config.toml
encoder_arch = "regnet"
model = "image captioner"
dataset = "rosettes with rotational symmetry"
train_examples = 195000
image_size = 32
crop_scale_min = 1
horizontal_flip = true
translate = 0.12
cutout = 0.4
tokenizer = "word"
vocab_size = 28
encoder_norm = "batchnorm"
encoder_activation = "relu"
encoder_channel_attention = "se"
encoder_depths = [2, 2, 4, 2]
encoder_kernel_size = 3
encoder_stem = "deep"
encoder_widths = [48, 80, 144, 256]
fusion = "cross_attention"
label_smoothing = 0.05
decoder_width = 128
decoder_layers = 6
decoder_norm = "layernorm"
decoder_norm_position = "pre"
decoder_activation = "gelu_tanh"
decoder_mlp_ratio = 3
decoder_head_dim = 32
decoder_fused_qkv = false
decoder_bias = "all"
decoder_qk_norm = false
decoder_parallel_block = false
decoder_inner_norm = false
decoder_drop_path = 0.05
decoder_kv_group_size = 2
decoder_positions = "rope"
decoder_cross_attention_every = 1
decoder_tie_embeddings = false
init = "xavier_uniform"
residual_init = "none"
optimizer = "normuon"
muon_scale = "original"
learning_rate = 0.014
momentum = 0.95
nesterov = true
orthogonalizer = "newton_schulz_5"
adamw_lr_other_params = 0.0018
max_grad_norm = 1.0
max_steps = 9100
batch_size = 128
epochs = 6.0
lr_schedule = "poly"
final_lr_fraction = 0.1
warmup_steps = 270
weight_decay = 0.009
adamw_weight_decay_other_params = 0
Rows from block 3 of the text decoder, named by matrix and row number. Rows with one number belong to one neuron. Each number is 500 + 25 x the weight over its row's rms, rounded and kept within 0 to 999. All counts start at 0. Numbers have three digits each.
# fc1: MLP up (decoder.blocks.3.mlp.fc1.weight, 384x128), inputs 0-42
# fc2: MLP down (decoder.blocks.3.mlp.fc2.weight, 128x384, transposed), outputs 0-42
fc1.202:468493495552530525504526507507480486478477507531496506460513522519471499470502493492546530476505498496529473517458529514480502509
fc1.203:538553458512507552520485483534436479507460497522514529519503499482533514489475514453481550536497474439509509506463458507475516467
fc1.204:490468536546506472489497477476509481479472519538531532510497531492498494479469482496503495511511549479524506525509460486475495509
fc1.205:490541464476519532482491497521510550467458522490532485476494540511506439497492490508515456529511496563460477478483505470515502515
fc1.206:504477480515474517455519514497477527490439512533490548455495556499489514517420479514547514528508470462522507492497501436480487515
fc1.207:501503483561448508481513504505509526519466526555491461522506514486484486447515525477429506454486553499516476540502493451529512522
fc1.208:521481515506547523509486506494473514534503502532506524514495530507541509510514492491521518514473506509537502516500514511537484518
fc1.209:525520537508479507539509536521499491501469515501562456492447492524480496510519522507481474491533500459481466555466470529501526503
fc1.210:515462535490487484515480493489492546523476480456511522470505505532489537525477468505505513497479532501499458512496504565517493495
fc1.211:492452461544500486486474447532510515450530518526526478515530451473488476523515543481516490524513477489510540519515572499489476535
fc1.212:548516476492541527457508510503481506512445539488518497482511511495514502487503540475505543518511506516473486473491508469472497427
fc1.213:495491494530507539517501500495517510478473516490510493516501502499460523545501472515507552528470490466501487516471508501481498503
fc1.214:527535536520454522477478508507460523506474528522506501528498508535531481511523478530513499469468504493487451492406537488504498522
fc1.215:533490451516483493509518495489471503533461500473461523531499527498528499512500478535500525569495481461510478515492516562475466509
fc1.216:536518471498464508500455461469508565526486479494477515528561516463525536505530539532506555507526469551484428491508518498472497522
fc1.217:451471501506511522516464508523493490511509484488511519517516512532446509538546475490459497478510518474487519495498522508499527541
fc1.218:498496479487509506464483468523507441467522502555512477497514502471463516483501477478526466508533520512467513531524535516534467504
fc1.219:505509498531520517494494474475493491485505477488472527552481524493524511495495513530499493459500473523496485512516492526438529528
fc1.220:474522516527508469502466506510500478537475521468471540511576527489488478494475516495420496484484458488523499502526523492484508529
fc1.221:502491491484511469497503506494484519520521530495542484508520509465529510563464532459471518501519479524480508499455515512438461500
fc1.222:496505469540517465474522482483522491491458496471517498511522493511498514508499468540485500491508516463536536486488521473508522504
fc1.223:522503490500493518502487488469505510576467501522504509532489513482505520533517498470492551494524486463507485518487494485532456495
fc1.224:478508479519514535510501507485497553494487504471489453522504453495483462536498489464521529485512477494524471565496500525505522495
fc1.225:499520508489485557485473529469520493486457491500530481510485479488495509481525482500519474440521487480511470492523498496531480502
fc1.226:518520477528482479531477494485564455464514508442507496568515497480491524512463511490509474543488488485484522475500500491559509519
fc1.227:480511542525509514545484479559487517486527495552504472516528556514492494510502473493521491498485531490511514524486512518481524459
fc1.228:518468497551472519484478474604520496497511480478521568480482459501529533503500483496485482492519467486460491490479491512515519498
fc1.229:492513504509553484516497512496532530558513527507473456502491490473520494490483478499501509482496501471493501497512524530485524522
fc1.230:518533441537481500489503482459489493476540482489465529553502547503515520518483506489486452505509488500499495511536508512487514487
fc1.231:474494470522511487497528503539518479480498471498481521510479466495498516497478485483485473524497498469472531500536500510488467494
fc1.232:482494503518501522481527458473535498479469513497460491500491533483518484493463494532497504518481468482528508486484444456477511454
fc1.233:515526486497487547452510490505558522474500550474499479493465497528502521491502488484534491451489525465469522552479572527533493490
fc1.234:487478524452533521547474526491515489542528496534506467524481521484521497469487535496472505493501490500489528435466469508486538486
fc1.235:515513535528478482476520517481541523489482507517484504509495510478507528510527508516547487447487480487478438472490527506532522511
fc1.236:500521463501566510502481526477554511478504510464492506524520523516472456514470521501480504500483518507507508512485508498516520518
fc1.237:517488500502519476497473453493485513492481460469519487480512496513454453520524541507436489487494538479488483491471462493508543509
fc1.238:507558524485499495514517463518553488508516520529531539510509536531510514481493481504492458433455491518507501486491498548471506451
fc1.239:467494534538492524537480503453470499480469469485506514485522540462514504528487549496491533505482492517474519543489483476551514453
fc1.240:483520512511500475494474540522497507531467493539486487501505436528507472524546468508537479509486515508471482483466540520519492505
fc1.241:535490476535449470481515477490475503489476507539443516523503501498471453520537489501491497513458528509469467526496501538523544520
fc1.242:474454568473498498491473483500461504520465469444455475508464514477526515526527508501480532482523493461503500503473516497489497479
fc1.243:476451477539523483488500483542532495490454538517509542499493494494469499511515487462528474446465501487507488530504489526523440495
fc1.244:518482489495493523542490496530498464510505472523495496481539507546454466496528472514470458497509473512495476506489520562516534524
fc1.245:459480529494488516528504488503521506489471478499523493503490498482522522535469529508492477489492519515479434503452540529505519550
fc1.246:552505450533473449463498487510474519468493480474517526550499463551543513492515513477505489509463518484461437523527499534480523558
fc1.247:501511532477543523496496514533500525489496535493489478494542461502517496525456493471535500492502456485459509506472451462472455504
fc1.248:470540512425562520509509503492503498461529473477534544440496502514487487511507475494531508543504456487486535474506494523510484479
fc1.249:514486531467487502489473506510485451511483503506538484447536530524521537499489487485490487468523492504479520540472494532479495538
fc1.250:538499529528499505574524479498506510500505489491478503474492576553535524491458450537495505475460475516544504490507500517430513462
fc1.251:481496500466483483499477480508436470535514475498482465490506494499517474468513511520461539517547429511476471487507533478463494507
fc1.252:516519507459498501488477513474477515506519524510483456534483491501484503493520489471505507478531505466544564468483498498520464500
fc1.253:520549493509489533506473529497527480511481524506509527523532499494549477456513514494544515480494492495488483511461515535481529555
fc1.254:539512550505489478509502514499490494541453539553491491491498468508536442473521500533557505483495489477483490503531468513468529497
fc1.255:485503489496513476520483491478533536524510542536496488514516514503526435564481501485480530487512475536507468504460479516456475466
fc1.256:520518545503477525503486516477499494522461563490509504515518513519519479492520493517538506470493499500484464483460526519539485524
fc1.257:477521533528527494564498493539510532456487537498539477497525512502525525481455498489487502534489509501494487482507494506478522472
fc1.258:479498534484504492470449497534480489503505490492483511466499495458478501521451467495490474521543547519508502520548517539502516517
fc1.259:495533478513523484492482510482527505493527484530506459537514503504495507485484529534493475503501517558491483517477511510475467540
fc1.260:467532525481489495488501512543495516525517506495460542526514519506528494492476518521479450470492481487497507497501514535486450505
fc1.261:486500454556499498476487520471490519493499489501480504497518458530504517501520541515493494468502477499539470525490519492540547535
fc1.262:507539513480510509493464523490441522473479480489538468515492490491485510534538497512506464539529462546476522479506474544506467500
fc1.263:520494486464533541506509529532491510545521494513516512509493544542502538560496472475537503499498478462529524485469487523470477456
fc1.264:515515505492506507499486520518513501481538515492494502512488485434512474535517473518496475535486486542518463494500471509503554509
fc1.265:500502490507500464532501486517504486523501497496500506540550453503505475509439547529484555478517474479489522500499538512471462497
fc1.266:465473477467513537504492519509517496555490511475493456496486515479520530500463511546469501500510482480493495500465518483495502550
fc1.267:478492499515461507436484506499540447515437539485551490492535527535532469549485480474538523494491523495480469501482513519477505507
fc1.268:501497477506524479510543493510502519494538502484502494523514484477485481490470503515493441549494503458513517515524477485481561501
fc1.269:467481515507491484503514527483509548550462527526504485531467474509515482479517493544531517482486520497492480496476522521492509488
fc1.270:513483542526474493475505539494528490498514472493463494489497535479493456495451496531462441467494501516488498491533499488496488541
fc1.271:496509507475531521445517533465538572546462482528482520483536476515478463493531512523503529454507493498496470480493511531466517533
fc1.272:495474502524503477484489488509497469474471493498509529518472480487480505490519510514521501467502501509476508529514536507537464478
fc1.273:469556557497510540474506501506463513509508529498494498531564542544454490509510499492491486493465462518517520505495545517533493455
fc1.274:506495506510486495480511510455479524491462548528500514503505501519497488481498522508497511441501480487487443503496546530534467510
fc1.275:501520500517499511460514477458479432526525496494503506457490496523534497515498492504475513471571514503468461502531500523487502501
fc1.276:502502482514500481452510521537499446464489495455491515514490463468548520536485512497470520528476531513482504508475484515492557494
fc1.277:531488524470538469479507532497480516557507556462466536476545494509510486494478501521498506495493506476528435484514523515527490535
fc1.278:470534540463512472503517515485476487565506477471541490495507477472523448535504465498482476495485506542478482485521462471506519478
fc1.279:489523464492545511487482524479564476474458506540536507500504547525446482473521500514510517470500495491527513508504506521510474511
fc1.280:501503527533451484507487506445523538497483461486472481507525524490464495516517484496481500472494524524538496524495462495513464492
fc1.281:458498491481554508509498481505503500478530512526475525460451518533525498512522525507514488482512509479498508520441511529525510543
fc1.282:437494541531512527487455536480517484479487479463495478505490519493501466521495475519517514479501528539514548476480540502498490541
fc1.283:512484499479507499452501542449487516513485486544503541474504444460494517480496546514546487491530504460514525486468513468556498508
fc1.284:560472575517502487514486477521473475505505498485485503516537511509512490511451508490543520492497512466481493509512484503474475482
fc1.285:477536508475509502459479485491536485539495569500478456500528504511505487497518505511549505498504495496477536505545465489527497509
fc1.286:475508486458528512498491545506505529503467530499520511558475473500469473514475511492522474480471532470521492498475508525485454493
fc1.287:494479511563476483477494502493499489483427510498514506508508492515519487533492454518433522482468485501514477495495508484477533467
fc1.288:485527532523521497499461477464494503505511506522500496529550522502480534502506508522518515474536518445529503521495481519462510491
fc1.289:543515504525532477513478492501492523489500496468502502503514502497539527482512499471552498492470475497495500486517534495524467488
fc1.290:507508451548503536464457525529511474462510497456505484482469504453524534513483487478501503484488508529507486514493481529528545496
fc1.291:485501494499519516460497528450521513518527494485493525509493535484478482519482497485503508515500520471537469513501487459531483456
fc1.292:538536472507547534474527499479494538478536545526480481491453441531462523469513535499476530516520489505458514520487512517502471529
fc1.293:478467483496521489509546517493495533517505528479487518488532507480493471510454489457524490560497491471492490506495526484513551499
fc1.294:474494510484514501513507533496483504521539533487483538482518516497508477522524525460531510505507460457510501469484522547491452499
fc1.295:509499517533518494519483492521421481543509476479493479471497497522514544559456472477519481483511498460533498509535499521522463461
fc1.296:521506534548443521495529462516544492489532499521495495477490476480471508492532482529441520480525514498474515488483517532522485524
fc1.297:477510491495514521469504467502486487497509494505453519513501493475441524484501496511522525463513469534519499505523468510504498512
fc1.298:418495503487489489513522431486448466493441468490495507529497491513546559500474523483484490539508517523468479493493502487542549477
fc1.299:515513542493525502516504535478487486495513556548495453511491486528544534474471521512515500505501513444510486490523492531514452471
fc1.300:498481503506511485490510485511544514486522496506495531484481484485468470502517502529504471505523486502484537470512497546511497548
fc1.301:558487468499497504504532454491477500500480489532472480511473476545519465510515487487498445480536518528507508492493538480475520458
fc1.302:499500526467504514515498475522515465541522494566525531498537526481507509471507529517513496474489504522477474520494491539519491516
fc1.303:514492550449526473517486520494475486466503498543513534493464536492489491465536499498527504476466517472528484480468509508531498514
fc1.304:501513512517461500473511532525505509466444461501492496498511475508536485567480466510503517492522465512497486508503501464454501518
fc1.305:502519525493521516479479551556503536562519474526485496531468510487507499500501515504495475476509505509498518557484520525499455509
fc1.306:496498512497530512498496506470487523519534454440513492506507516497493500500488437504513472535474535489470527489462485549503497508
fc1.307:536519475525484474555490516510478490469487501422507516528492506492527533527489472472500500481495497503496497502492527472513477555
fc1.308:523519540497473518495482517471505497525477547496511505515509518527514480504521497525550497477480489514492458485451530512528485533
fc1.309:464494459538520473508507465509571528497476533508542473481544492508509543484514517513501506525475523486473503519509544501500513488
fc1.310:468523499515526518520556508516526510487475510515522537488503478541488478514533541495508485516441474520485449510493497474464511500
fc1.311:534518508491462490497477531501464527464520537489499513480511552488469507524495483452472512443518463487510488487507557559442524512
fc1.312:490482492522506514455483450521455490531531489473488499507494489488497520512482512491474516534502479513492486522496529519493535526
fc1.313:484515534481529493532516504485442520550481529489495505497499499498463505488447466525500485493508510501505484544528531534503473493
fc1.314:475485496482513511501495509487528494572537507493511453524490510478492527486437503514556471552469497529484524526511495470505544451
fc1.315:548524535490503513466505510510534517540478518514501488528476475519507484509512504518539506479505515530477456509476524514546509539
fc1.316:492463560485493504463526486492470458459478489484531515519486484541478479447533499490501520501490503459493504481489495507505470514
fc1.317:545490508548457518498544440480510534446448484502481495504447530500482529520487485491487478529483512539450508514491495526504464483
fc1.318:504503490541495467487511480528446508442527439464461480511512478490498536476511480519489494514546510477484488503541496495503519531
fc1.319:500494503512578485538504510502436553499490551520486496479514535475543547479494481504512500528534451481537500505469497493505489477
fc1.320:550512483464542522477483473501503514553523500484571522503507500535506514490461493484510477533445536495503509481471510470534494497
fc1.321:470528494489522524475466556526472430484518524504463510504499469534493479495501469490475494501514512536491521478490487520555534550
fc1.322:492527511496564522476517483451457513531501534464479458483535506518504535523484508515480527486494486494505469521492521491521499480
fc1.323:490474440467517479525465464507446518546488501515527502534505527516500511480497499474502505535505448496496457502493494464533485487
fc1.324:511506558466536506530503471534496518470506501494540498545488497485536521542495463478520527526516482483525487497530474476490504455
fc1.325:513479458513505464521466509513464548465530537534479475494490512542490462455534470470510473487535460551468496460505552488466483479
fc1.326:477514496512522478531522482465520544497523485496536535525484506496510488522515482551497528487510509535481495498467470488432504462
fc1.327:518517505482517532444504472480496497547524469486497504514520513505483495522452533487478543500514461527510476548467479491501508507
fc1.328:503478524525497507542524466513513481546470487509541498507520511534488476497531487521486462486511515507508511481490470543482511474
fc1.329:516500511544519471524471557504426510500503544495497474496506502549486520501427531524516486511506516467505449515467502521503479473
fc1.330:463513460509496495530469464475475503497495551528468493479503501487502495486509517522535508485517482533504516488507448524541471510
fc1.331:488526491495501487444541457475509464501548464522532491468518493496477487479496522504455503477564497554498484499531517470463496499
fc2.202:506514518495470491469490482487493548533469503493477480567517447454498492534482437518492498542470541537513526449531504498508488477
fc2.203:553524460522503482516481479498515514494511506506539543497521480481531484489482476505526513550478507501468478534514490537471530516
fc2.204:479514500518486485523492523500522484499474505534506490514505485494558441505500490478523478505474508499486523474511541538476494465
fc2.205:540527493509479489461518475464547519505560454507486469481493478495539525512526496539492528519529489514501496498493516485483513493
fc2.206:513513509552484535511490503489570494509486484515529503460489472503480524523517529512501481465508531538526512497553494501502474512
fc2.207:490477477509481483495472454488454542514530542534504525519512498521492504471496504501409495463489521456517482516501492502524501485
fc2.208:499485480487482475515502514529506482470491529500472464483480525518486530508485526503480496520505500509509489485497474485497526488
fc2.209:498498494537509502489499468533480510499483468492436530477525543488507501499488438542499471507497462515531529462541526477549501485
fc2.210:477495444501506529511493478525528496453485488495453486540480472490493541492495540484494523490527486482524507470507505524431523510
fc2.211:491543524478497534477525537506483503486461484493520520530485523485509519474484473532500518509472507501507478491516493494518505488
fc2.212:546479509498550473490508510511535524511511506491502520454497497545479493458467486488514544516502442524475469478518522530525479514
fc2.213:477463492447459467512489490555475486531533516515463486474506453465521447451514479512516468492540534461494501520530531539503520496
fc2.214:495499541505469507491481503473491489514511509534501516496504501511489525451492525505491497493488517524535502483517522493563500520
fc2.215:487495501499533535490470505508503477432528454511523491496491483489495473497563545450485472459497519521499496489543461465495500509
fc2.216:479499540463505520501503529515500450482494540491476485487439471522516496476476487487511451544492505450528533478444487483543506494
fc2.217:524511519481487466485529471497473507454520506498498461484502524481528506460478522506511482479477501526506457484486487503494496452
fc2.218:483511492412526500525525508528476523525512503512510479516505461512503511532477491491503483522528487514494467526499535499506481500
fc2.219:511515546485474490483513486510501493516527527513512487449501483505486513473530514519492493503470505464481487473447476485523458499
fc2.220:521514494516487512491478498503467543463506505523505491465477482544548494485474465546521505523503526485508518480458475525508476525
fc2.221:513477531501478524515507499517519502478514505528508532495481510523521455439527505542533483490467460486481507529498491508511521519
fc2.222:484487531483499502505514459490485481507532481549510493483478529527522498500489520494525533481505535533503531508474465540472489470
fc2.223:512466495545526467480519473486484507519500515515472543511505545460512521467523502481427506460505513444495504531490476521520533459
fc2.224:495482482481482482478474469470475479492462474511474534467506518502506520485503491531482516535535509509531502471547498515532478505
fc2.225:510527478454527504459519488474473533526528517509481502433502475501472501546485546509546510498492473496474529506497495504484510514
fc2.226:485529513542482497530502502485536473462466526454508442521490508524533535532511506524495530527505527483502521506513489519519506533
fc2.227:504504455481530513509492513454511479511490489472521505517506509513521517444485551524489480464494519531497566496478506506499458525
fc2.228:501472508487568504490509477444433513547492498504499447515506525493515473518507500506514493539508516511528522503525531496447510471
fc2.229:473470527512490537468500523494490491470445504474513535519507531516503481469508518515532508520478497518487523495521464512501473517
fc2.230:518506537508506529521512507556495496555527496519511458531471463490459511495518463527472502494512524475481494454444433497559531540
fc2.231:502527526493498502474497498460497500511515514515511508493505535506509469501519502502531485487493516521518458530468506499543532486
fc2.232:527516525470482488465462537508498520523520528503554484479514471510501551513498512473515448494532517505523483502529517501482474534
fc2.233:475523521493515525511465503494452472525486478482492486451499510467511473508448488490510510522498447506527474480526472494516526532
fc2.234:487462487503487497503474485520482501492508452493486506466488484510497500521480525508468503509478490517518531520501475519481522510
fc2.235:493501498499500555479525474468490536544514503491466484505486503507527475532471514506534525499514469510517502474459489528549452535
fc2.236:516532493464462492477535499549470526503474493480482516469489500486470529495516526511526511505508463488481428483470514490523474511
fc2.237:476487502503469519500507529495514486524495518515471528493489498488524525492491474472535534519479472525515509491518554512485463499
fc2.238:488489501503503521489455511465500491499503505488475471512487513482541480490496513475492572475521513521516519498482508482490518512
fc2.239:499506517470524472504500529534500499530464486509501510498459489531463513491498470491515458505512526490482489502522545546490468487
fc2.240:497492506493493485469526418481526542491526540491480502547483534503517495512435483552478550475542469491495502501525500468474493471
fc2.241:474506538475489487525466479460527514508482470490523487517474479496534513498489504500503498508507506510498502517465482468481457483
fc2.242:502522436531506500519484531536527482504516490557526521465508493494484477465473502470503485484467529560487517499461494519480503493
fc2.243:519527541466490525526478534470453514499525501517504466481476581502468512495452478494482528550493508478505498473494515484472540511
fc2.244:486524512500500495459483515436478552489525503493472495497495511449514512516505519494492540495464527528468503506537479443468492469
fc2.245:517488446470520490502506514510506523475527546494502494487547535490481526477489462518488498531522516505534508495496474509509485478
fc2.246:484520552457517541510494469519505485519523504543464472456501519445457513491517525521538509461513518530471555526479469491540536460
fc2.247:489500520500491502492492525516542504481512516463476503506469496507519533551518484554497527530518518546485488491569543491489513492
fc2.248:493436492560453474511460511515483504504475529521494480544484491491513517478485522514442487478447563476523465490485498499500510523
fc2.249:500532497509563487485531538498506512515498505487494472505507472495539496495505500511522475486471512516485522486500503478516475495
fc2.250:461533483499523514454454534496518516504486476506528467505546479466442477493544549496495471483541500481456493488474493505519498512
fc2.251:495501489483510482510499546506516487508460509465506522527502500516525526494485474481549457530509522477491558501479514533550520454
fc2.252:523526461493492469514545480527537475481477457536471516494509501531539485494502480539492473560544477542479514483495515537482479518
fc2.253:515565489504494526510467546491538484504474519521523524522542481483534492459509517510532507500495484498488493524476493509491532543
fc2.254:524510463538476447506461502509537514503497436536511469536481463516463499499488498488493508516506530555507546533497516483487535516
fc2.255:492466514508488521521521519507506460494533475514489522488486516513497495457539532518523475514491513484495524502468511488515497551
fc2.256:505519532503465505513489528497475483527460553496515505489471493533514477515528486509522510477472525503500502477485541536537517499
fc2.257:491500475498470526486506482480507561499544474525474491515471511530506484516502476507468498469464494490449467470431542517504468503
fc2.258:473485443480515530510528487508504503540526496518498530525487511487489459518490500448513485496503493476458475513530512541494483477
fc2.259:509480552488502523534487500520479500493470503482477549472484542474515507486512511480514503531447486439531505487529492540491497459
fc2.260:514443524517572506474492459478488518550546472497493483453443502511521510508489493498544525540556517501475485514428518505484505469
fc2.261:552533555435489499508502494510523504497497469450515523498481519532500493515488474476487491496453521501448514436510452505495496462
fc2.262:507472505526507473502542484519518499510540503505447518510505515511495488474493499514467489460479503477523455491513521456518508519
fc2.263:522483474560499509488467468482498495467469518487483484475497492440483506499504547525528530516542526466472454476509512471526506524
fc2.264:497518556514533515498513468483497473537471552480501498478506525525510499465498511490533492495467508471443481506545484514515453508
fc2.265:509511511486535546485478492507483508493486507512497515480476519514515491508506458473492456520453478458511481541498450508491550466
fc2.266:508514555461507502485502523493479499515516545501471534477513501489483526495495496492510459477473515477500495497527486514494478505
fc2.267:482483503460499478535527518522491547492530506536463486465511475484480494466488504476466462477527486516500536516490483450514511504
fc2.268:471526526475466545489491466484529503506492503536494501484469548517454498484546503502524528460491495529491472528456534498556465486
fc2.269:535526505487484486484481465477489522492527471517491458484564515530457517474477494495458503455509485538455520497548532528494476505
fc2.270:468517495523506520507507469511486467493497517448525492490494477449487532512484514451533566522498521498519493516497522525501541487
fc2.271:504491475522467452563480475508498431470512510483492484506471518471477510496505511486500528548502495510512559539492516486558494471
fc2.272:508540506480530550493501543522478518494544469476471504511496522495512523508488510455471488508507509503549491462486445512512514508
fc2.273:508511465498546467505492478502467499484500492521499457444468478543505493478471512555539488450504512544509523480503529534538481543
fc2.274:533476505506499513500506480494460527548492570509519523538515528545498475474508512519470496454495444473492448485467513495526470505
fc2.275:507516532485490481510497481505530522509480519515465494516511516469489486468493517476485485511465499455531551493473506485470529534
fc2.276:501487519491456519512528497517519516510523519468501435487482457488503505525544497508465484493527512524502502487513516480461439462
fc2.277:497492481569472491488525433472535516465496479569506499544449524525494486513506511495451499477537484512518527544483496480485520489
fc2.278:523507530491493496478478565489521509504540560487499462498505523474531500527523487548487515517509505549464453472497461467443488514
fc2.279:500488540467475472522504493484498489541548535472502477514499493493531534488454522489496464478495506510501504507463474449516514503
fc2.280:515488489495498473504457475503454468511472534552543531464451459533479511501504531486484478474513530497482551464507485533469533489
fc2.281:529529483501486520494500526511503507527447515481554507524589481494457516485516467484477509538477497513522460489527518480497480479
fc2.282:509527497502491486494487520493526513544553492519496487506512496498502502495497498511527480479458505482479492528517463492503474499
fc2.283:490493490477448523533502508563508480533502494514487569454483515486525494529516491543486510484465495559479489484550484484516511523
fc2.284:482528446464513512461520544507547513494502565522493515494479478496498505503505467502498508464494486465528515535472482477486469501
fc2.285:533505510500509488554538476500447488496496449506517551470478481511505494494496487515469475477510539508525487497477527509475531459
fc2.286:477499527497487521465522489487469511543567510496489481481519503475520505478501492501487536497535506498510510517558504514501507513
fc2.287:493443497536516533542505520527473569498481465504508520518493494540508516527468502484465535478499527451481480500447508548513492498
fc2.288:473506519518515495525487491456513515562488481537496452508474542545476477558514476525496492492541511549503543503514501544496455461
fc2.289:467496473458483534503484526507487478516513496543467485458510514481475492521492517516477496525498533516506503524509453533502547519
fc2.290:505436539486497469509546474506529499512547471499465507496528471534520496525521482464452455477513512505478502476515517451459492484
fc2.291:516486488498483452518491470490490478526478540546472505478480511503473541502504519537476529465524501519500511473481500493497492520
fc2.292:492512495479470476498499485479492485524505479431533504498520526496478512472512486488506501501515505502503527518540509493506495484
fc2.293:506477515516501501493468444514479506475522498510497515515443489524497503481530566512528499435484528537516522539472451514501476475
fc2.294:573506491554486477468518443478495483486499440546481474519488522456479512480511507536497517486529529521468493537503490493487479515
fc2.295:488496493445503508513503538498522497503525535531503489520502520454504447488504508530498535487477490517478476513458467475468527551
fc2.296:481502502464540483506437518496472494462467523500482492509486504513519514497483506523541470498440483536539471510511463463499508527
fc2.297:528490513483499474512494525511483505515497501508511496507508518475554464481511489510498443508465510471481494472477519475500538479
fc2.298:510502523475491496548509536488545507504547536443501506518496508476511478513451496524527508499476518467455535499509491486497500505
fc2.299:487492464530513525494501506492523526544467495486499512513535523499450510484516489562479489515484475502515512520460514494481512491
fc2.300:516511482532464508495482488478461481499481504507524472511498510510525506502465481485485508472475530489494455542473510456494514464
fc2.301:562503471499504502506531466499491500516484488525489484507480470543514450489519475485510435462530512511507516485489546497472519464
fc2.302:532462488470514479461500536448532513446490526452477483501439536525487508498493501507515495540501527473521498491494497464480505488
fc2.303:482484481499493491485484498498509541551458518491472493498546507518502494511476534488467517491500484499490517504526478517455478466
fc2.304:478506470550546554515484485464484540468490488523514512519486517462492543481505524457479486525494509464530484502443481503551505516
fc2.305:535466534524527512509494496473522504488505502499485517461481557524525502471474497512500516521549503483471457463476497533522486489
fc2.306:497449486466573465496502483485501476509480497491542521502520483504488479507504515513493528442485503496492499496507497457487467489
fc2.307:475542494537462481497512485477520493483452526451495433537482516479494496542505504506499500504530483475501522450465507528527492528
fc2.308:493528530510462506454501519472510495525496507515489488502479539534519474509538520515544481474482510520514486484455505499550493510
fc2.309:533500522490511528530470461534464492466525464518482513518516503459502489541471504494516491484497500550529511463515523535482477515
fc2.310:514484540466465515490477485546460517550513447415458526474491526451533498472469506506485549469515480501472477482487488490535486475
fc2.311:481474487513521517490509481498482488518456455507490490527509477539503501490499494537499483537495503536517529490463492434582481515
fc2.312:525483517499512428514495481468539516475474545494514535484488491518543492489472478511522493489477490512511499521501458469481508515
fc2.313:489499524464522500498506526555483507477497515525512474463516456511449514499492475486520516497525498478507486530545527538523483479
fc2.314:504466508469481477484512491501491476468556533498467529519548515506494516513521506448564516448517542500509488469504492513465462536
fc2.315:503504519490501504483542466519464499498533490496490532460497522509461525512511515537556495481479496462507483537462491509514486510
fc2.316:493502485514553501490491490467514504524455524494518511489496486530471504510503502522502554506514506499489530479499477494461462469
fc2.317:466493509477521505468492511491494524487503516487513520489520466507510490465505494493502498465549477500557524482516497513489541488
fc2.318:490505490471512541510517552484528494525508513504548495491473477499470496489517502488493501465411505540484461506487474502509509507
fc2.319:472511470463460519499492505505547469508527486484525471518451504520453452479517475529527494492480510518506489517495517502475482514
fc2.320:499516478510518517554504507499476468497538533528464523492471503504495447515498515498503491497505532502531472480510468482462546500
fc2.321:466505485506482479513510454454510571472485456537514493512490469493487515491448561532502497515479503509509512493521555506483498489
fc2.322:476447438481505504522508499553518508486490462503525491524441495526516438471469478490540497517511468514533500508476514487506517499
fc2.323:501465532544512525512518512455548503523528542504470513531487517501497484490528489508441530476523525489469484520431525530456535493
fc2.324:513496481536490497485488546476521482501459507499484534480511479534490506465499459517504493503465524509488465523461528553509494556
fc2.325:521504501435498529449542479495517454506518472496527489497515484479522550508475529483523491494507510465527502540520483527512541496
fc2.326:527506520501490481498455510504523487493492505520517481461494503517476552465496510512476475471469494478524497541474541512503497546
fc2.327:507463479569527481535503491538497512461482496491521511521496517481520447489512479487525486512471464458504488492530524522475496489
fc2.328:474528467511498507542456481483514545485533506545472465510448479519508493489508526514502551493541518514491527470501543503493509500
fc2.329:463524486490471528503538495496536568488505460503524492501534500440514475488517465488472473460480454491505518519534540490487541447
fc2.330:523498529483525495465508501519538524496546529501533497499464496526521524466542458503509473490499530531480489517536532450495513531
fc2.331:531485508517513543557491495530476511488442495481481507546533484483516518526514485504558490508458466427494504455458482511527499498